Weights of a small image classifier: num experts 8.
Rows from expert 4 of block 3, named by matrix and row number. Rows with one number belong to one neuron. Each number is 200 + 30 x the weight over its row's rms, rounded and kept within 0 to 999. All counts start at 0. After the name is the row's rms in percent of the matrix's.
# up: expert up (model.blocks.3.mlp.up, 8x96x192), inputs 96-191
# down: expert down (model.blocks.3.mlp.down, 8x192x96, transposed), outputs 96-191
up.70,112,251,213,214,167,159,185,220,194,242,223,179,186,176,188,194,230,191,162,180,163,204,223,211,164,187,216,210,242,221,115,175,159,160,179,178,204,208,233,186,217,222,224,194,214,233,215,175,221,213,188,237,154,228,253,216,168,183,186,149,216,174,187,234,211,208,232,243,225,180,168,163,141,236,214,160,169,191,200,164,260,177,194,207,152,181,206,249,151,181,161,238,266,190,193,116,182
down.70,118,239,210,210,215,188,202,156,172,218,186,221,151,235,186,218,225,209,184,209,279,191,195,231,184,161,187,204,195,208,194,233,269,158,123,190,179,199,221,215,181,282,217,173,217,228,162,161,232,148,156,194,166,196,185,201,199,151,153,174,195,200,213,181,255,210,229,226,174,260,189,174,174,172,212,150,205,250,206,151,222,212,177,172,132,209,231,175,228,221,168,177,184,190,207,218,199
up.71,113,158,180,181,223,217,176,226,209,271,191,170,196,215,215,173,216,211,189,234,276,176,202,232,183,219,224,142,234,185,153,213,194,221,186,212,219,222,135,196,221,215,190,201,108,148,228,225,215,185,202,203,197,217,193,206,181,202,208,240,192,222,255,212,228,208,248,210,228,198,253,168,222,158,252,199,201,225,253,267,258,171,206,198,196,212,258,175,154,178,172,192,159,175,194,235,220
down.71,100,171,225,190,211,207,201,231,218,193,179,180,171,233,191,218,153,218,185,214,200,183,187,232,180,244,199,222,210,145,198,200,237,223,157,194,174,197,214,227,215,196,192,231,244,250,228,139,221,142,262,179,195,197,179,210,216,184,172,242,228,186,182,193,137,189,250,252,232,197,219,172,229,151,250,182,217,210,170,181,203,187,224,184,258,215,183,188,185,153,226,144,207,220,210,213,249
up.72,130,174,205,152,220,176,184,211,238,165,181,219,146,208,193,222,276,201,200,180,211,255,238,235,213,210,183,181,221,203,238,210,265,227,207,194,222,250,217,196,219,221,261,213,136,192,223,206,200,191,211,183,209,125,247,237,183,221,209,188,180,183,192,164,129,187,208,206,189,130,180,191,145,214,202,222,186,174,171,196,194,258,205,239,187,201,139,212,227,179,225,214,185,242,218,181,223
down.72,127,235,183,214,212,216,186,200,187,179,244,231,215,185,196,250,242,225,181,283,196,217,159,153,229,187,257,169,202,168,165,216,187,179,179,200,139,223,196,215,263,187,210,218,184,179,129,160,225,153,165,196,191,213,179,219,181,201,216,230,186,160,195,204,158,235,202,159,176,203,213,215,181,216,218,188,212,192,232,205,223,198,236,236,211,216,193,174,210,206,216,230,181,202,235,211,181
up.73,115,220,218,243,175,217,165,191,200,217,227,130,194,179,157,200,175,224,161,215,223,225,194,147,228,191,173,196,211,144,187,182,184,199,229,134,252,171,222,203,167,167,176,221,211,227,170,208,190,182,157,193,191,168,143,204,191,247,198,193,203,254,145,201,231,207,233,253,250,189,188,174,235,201,165,191,249,220,207,208,211,197,147,194,212,239,166,213,163,238,149,200,219,239,194,197,151
down.73,122,132,159,187,148,196,213,207,137,227,176,195,162,239,169,228,206,217,259,212,175,250,224,189,164,237,237,192,206,173,214,208,242,182,212,189,172,203,240,226,209,209,204,187,233,191,193,224,218,152,182,155,214,222,250,226,229,230,190,161,186,196,232,153,186,172,233,232,234,210,241,165,201,191,188,141,247,217,155,238,183,162,253,180,118,178,186,202,177,214,225,209,195,177,247,173,202
up.74,090,216,202,203,219,248,186,251,182,200,241,211,231,202,174,236,195,132,209,260,248,199,194,184,244,186,198,205,196,179,202,204,188,202,241,198,215,212,165,169,195,202,233,191,167,165,208,174,205,161,144,186,221,209,260,222,200,204,180,219,177,253,185,192,236,195,157,221,229,160,221,200,159,130,209,201,178,214,163,186,151,201,268,215,147,204,167,238,268,250,219,205,204,244,245,180,148
down.74,115,217,218,212,178,278,259,215,185,267,187,168,220,222,224,171,202,215,181,195,182,187,179,172,160,241,178,188,189,276,165,207,198,194,145,205,197,162,238,182,162,256,198,191,216,187,223,171,198,220,168,209,194,227,217,189,196,195,182,239,194,192,195,153,230,196,201,164,212,243,223,232,181,182,183,185,205,182,99,164,245,143,238,233,180,209,185,260,136,195,194,237,188,207,210,200,214
up.75,098,156,208,189,188,186,200,158,244,176,166,213,239,160,207,219,259,172,220,247,215,164,196,205,210,185,197,212,197,206,198,161,147,200,210,213,286,164,207,198,181,209,235,240,222,172,194,164,185,192,248,172,216,165,260,171,212,188,215,222,192,133,193,200,167,210,173,233,162,203,212,100,197,256,158,194,187,236,198,130,224,237,163,225,185,193,199,179,256,184,246,239,242,159,197,202,188
down.75,100,246,201,184,182,213,165,184,183,185,180,209,160,195,161,217,209,211,215,186,184,254,223,184,186,238,179,210,278,179,226,201,241,175,228,236,180,205,200,179,210,275,174,237,225,199,184,201,245,242,172,258,177,170,176,230,222,203,151,241,192,199,161,201,190,190,208,196,182,184,219,234,198,201,151,180,205,265,228,189,183,204,195,247,216,192,210,161,197,205,192,225,203,219,195,164,214
up.76,099,213,192,224,218,224,166,165,238,204,168,190,230,149,193,154,226,132,177,194,127,177,259,241,162,236,216,155,220,224,214,240,255,239,179,197,224,224,186,210,216,178,227,215,221,291,188,233,188,174,187,206,209,190,216,157,182,225,169,207,203,234,228,278,188,198,187,226,194,177,232,173,204,231,191,168,241,168,191,200,218,269,163,257,194,234,194,201,232,137,196,242,187,221,218,204,244
down.76,099,234,185,208,194,218,197,181,227,193,192,233,217,207,231,196,181,219,201,229,174,239,200,186,178,235,234,197,203,166,251,207,246,156,178,211,223,202,198,148,209,238,153,157,255,212,179,222,206,175,201,245,192,220,148,190,244,212,194,235,224,220,229,170,219,152,283,198,189,174,187,180,158,179,124,165,253,165,194,243,177,131,158,195,240,199,218,212,182,216,184,201,190,201,153,197,180
up.77,080,189,169,240,213,233,188,199,165,209,200,189,218,158,179,258,207,178,199,212,212,178,226,218,251,175,221,193,223,168,222,216,251,146,196,190,236,216,244,162,174,205,176,198,201,157,177,184,276,182,204,179,187,239,176,177,144,173,187,207,210,227,203,216,241,208,244,197,199,199,160,277,170,214,248,171,224,209,153,223,170,146,175,230,189,163,176,167,202,184,233,162,195,185,189,224,176
down.77,084,239,256,253,203,243,161,159,201,175,170,242,229,218,177,222,269,259,256,214,208,235,167,137,210,226,251,156,212,174,178,208,213,200,227,178,193,210,247,201,235,225,198,188,207,240,194,171,212,238,235,213,214,241,207,187,170,214,174,213,193,186,243,217,167,163,239,218,218,210,231,234,220,195,155,217,153,214,237,195,111,179,223,204,218,141,250,182,214,215,201,199,229,217,223,214,207
up.78,096,217,158,250,216,212,200,119,259,177,245,161,208,193,197,149,205,226,228,204,219,211,216,157,220,163,216,189,174,197,258,182,179,171,225,214,232,197,245,192,186,178,222,175,172,102,146,194,225,206,170,200,261,225,239,193,213,211,230,223,317,213,189,164,260,211,227,238,193,210,173,146,176,124,164,187,202,197,187,232,201,209,145,243,218,243,194,200,193,133,196,226,198,215,250,203,171
down.78,091,175,240,166,221,195,228,193,186,222,190,183,221,214,165,206,232,245,195,206,227,201,208,196,227,197,206,173,216,218,185,204,138,184,213,191,196,199,208,189,208,214,215,201,251,171,171,226,177,189,178,216,252,202,201,228,225,155,166,173,166,174,194,189,182,199,156,216,161,146,200,198,215,184,146,178,266,158,150,179,180,161,222,191,251,182,248,201,209,211,169,158,172,188,198,190,161
up.79,085,165,242,192,158,235,104,229,224,188,182,214,166,169,197,218,226,182,234,112,178,200,169,121,151,197,167,153,188,226,217,193,209,205,153,165,246,208,212,187,212,145,167,145,221,158,232,241,220,225,187,178,194,226,185,206,200,242,218,255,206,239,208,191,182,196,149,166,185,288,226,216,188,185,179,245,208,192,242,205,192,221,219,196,192,173,246,210,241,135,186,147,205,206,184,219,262
down.79,082,200,216,192,161,187,235,181,205,173,249,169,182,153,265,217,202,180,175,209,173,144,219,148,229,229,181,203,222,162,161,182,226,196,196,273,171,168,187,247,241,171,194,201,211,185,201,200,145,218,190,130,165,206,190,177,194,184,187,222,197,187,198,223,181,229,246,193,197,204,255,165,161,175,220,275,225,189,134,208,238,264,177,199,240,234,187,193,165,269,260,218,194,181,185,208,162
up.80,106,256,174,231,221,235,204,171,202,216,230,169,155,171,195,131,220,150,150,253,162,160,188,169,190,156,191,183,205,176,228,206,210,217,208,128,185,208,187,195,229,228,133,238,244,180,203,220,207,155,237,217,180,166,209,207,243,207,170,232,259,167,192,211,220,219,231,213,203,173,149,136,212,170,220,160,220,254,183,173,193,136,162,172,161,216,199,235,193,178,254,183,212,219,190,225,197
down.80,104,158,195,132,226,220,230,206,190,210,219,183,169,123,183,220,224,226,183,207,214,159,226,160,165,194,243,183,192,165,218,313,209,157,183,172,199,226,182,220,173,236,199,176,200,178,190,194,180,196,174,195,212,162,217,221,197,205,198,177,176,250,185,209,198,188,274,204,209,189,180,181,221,193,204,140,260,111,145,215,202,190,234,157,153,240,269,172,198,203,243,217,196,208,257,166,178
up.81,111,257,215,218,189,168,242,184,217,220,199,253,221,178,216,225,193,211,293,183,233,147,210,197,160,216,229,228,183,241,188,227,213,218,128,230,226,214,230,214,247,222,180,145,187,185,292,201,198,191,198,229,179,207,222,181,197,230,220,200,205,217,181,228,213,232,192,197,264,224,235,187,186,221,173,197,178,205,210,182,198,201,168,184,137,219,172,171,201,197,137,229,258,172,211,202,188
down.81,106,157,258,217,176,170,191,171,224,203,190,235,167,219,181,228,171,164,207,184,185,213,117,140,261,203,181,187,149,185,173,181,243,207,156,254,171,161,161,137,209,235,189,222,190,200,168,199,204,202,201,180,173,202,219,178,214,186,178,224,186,152,200,209,167,160,202,214,183,166,226,202,151,224,201,230,156,189,200,222,167,233,190,250,219,176,187,252,206,217,197,245,206,205,182,233,185
up.82,091,256,251,145,174,174,179,240,196,187,169,207,170,219,227,184,209,219,206,208,248,139,207,194,182,155,213,202,212,133,217,200,169,202,174,185,113,229,176,194,228,230,197,186,212,164,205,204,181,230,177,187,219,146,208,164,225,189,188,212,221,180,159,148,239,220,189,188,209,219,198,186,216,164,205,152,172,266,262,207,224,204,185,196,190,197,203,228,179,205,175,240,140,170,184,219,230
down.82,079,210,182,162,216,137,203,181,181,194,147,187,162,138,160,170,225,197,171,231,250,181,220,202,175,221,177,235,223,254,227,172,263,214,204,219,215,177,234,160,239,231,189,176,214,206,243,200,197,264,202,158,189,197,264,259,192,190,208,221,139,213,201,162,204,250,205,194,209,234,184,247,154,241,218,204,208,139,193,240,193,178,210,220,192,194,145,166,207,178,213,186,160,245,181,225,175
up.83,074,219,129,187,196,203,138,190,222,215,238,206,186,237,235,208,220,176,230,143,203,159,161,169,241,165,234,184,172,198,155,225,151,219,215,219,118,152,210,203,190,228,198,207,197,192,209,211,234,189,220,204,212,225,231,183,162,230,192,200,187,200,202,183,212,177,285,199,230,301,221,229,190,183,226,188,197,214,202,135,151,181,165,177,231,254,208,224,165,200,185,184,218,178,262,205,245
down.83,083,186,189,203,210,195,214,207,199,176,187,130,162,228,190,189,186,206,233,207,233,225,268,207,223,171,258,174,228,247,212,188,228,185,188,190,206,177,197,181,164,171,196,180,214,136,273,192,178,190,197,222,188,181,146,155,200,208,150,190,195,214,209,224,173,197,169,211,190,176,201,210,258,242,175,199,170,230,159,222,184,207,209,229,172,107,192,232,214,204,228,190,166,216,136,239,244
up.84,115,255,224,148,216,210,194,191,237,251,232,212,239,198,201,266,200,199,197,199,152,160,204,237,203,224,175,200,221,216,191,246,279,170,199,170,213,158,219,211,203,221,199,210,163,182,177,255,188,171,190,187,205,196,91,276,219,205,203,190,177,162,193,203,224,192,188,208,211,208,194,164,187,171,225,249,210,141,211,207,192,178,267,202,188,180,187,173,213,194,240,237,185,245,212,251,217
down.84,120,231,188,215,199,229,198,180,267,194,205,180,136,212,195,189,165,184,133,245,179,173,182,176,200,221,213,198,194,122,230,215,247,218,187,237,218,179,212,189,151,168,192,142,202,205,167,209,256,230,199,189,234,213,194,247,184,234,219,199,201,190,224,189,236,182,242,178,198,155,178,212,273,227,226,228,187,146,204,230,152,187,185,249,234,197,242,161,217,222,243,206,224,215,163,196,226
up.85,117,188,202,234,183,236,182,180,174,222,162,186,211,185,148,229,166,183,173,223,222,177,187,178,251,216,188,222,161,226,219,206,141,251,209,190,253,176,169,228,165,220,176,195,161,203,138,239,254,198,143,191,213,154,225,212,149,206,231,132,213,193,178,207,242,233,184,164,266,188,189,187,213,157,236,148,206,192,147,225,192,222,210,211,207,221,163,202,199,196,198,211,223,207,272,194,234
down.85,123,122,238,185,176,205,141,199,182,199,257,178,217,194,138,222,195,151,188,174,230,232,165,215,204,175,193,168,187,175,204,145,238,211,228,145,200,219,250,215,220,233,196,155,174,160,236,202,245,222,213,210,193,228,131,258,201,255,189,133,160,196,172,165,207,183,137,218,220,163,229,198,198,249,154,195,234,221,203,195,208,214,207,178,178,189,187,239,206,209,172,201,165,242,232,238,249
up.86,078,212,190,172,161,220,203,180,184,205,200,155,194,238,231,179,176,201,116,219,185,259,228,179,242,189,237,196,216,244,217,210,185,205,190,232,184,144,216,209,184,212,203,208,207,237,222,156,190,195,225,211,225,209,200,240,154,195,212,181,176,235,187,189,177,183,184,166,181,148,170,260,246,220,223,254,203,230,213,217,183,182,148,200,181,200,219,235,208,232,197,211,165,216,187,186,154
down.86,081,233,160,241,156,198,185,209,152,225,171,235,237,233,256,256,247,216,153,224,189,226,177,221,165,238,181,160,236,190,179,150,176,178,240,167,177,212,200,209,197,199,192,211,202,222,193,207,171,184,157,243,235,192,151,204,232,278,200,151,186,223,216,221,144,224,228,193,174,171,162,213,214,188,193,216,223,185,195,213,234,188,234,164,208,279,191,166,148,192,197,224,213,164,220,201,158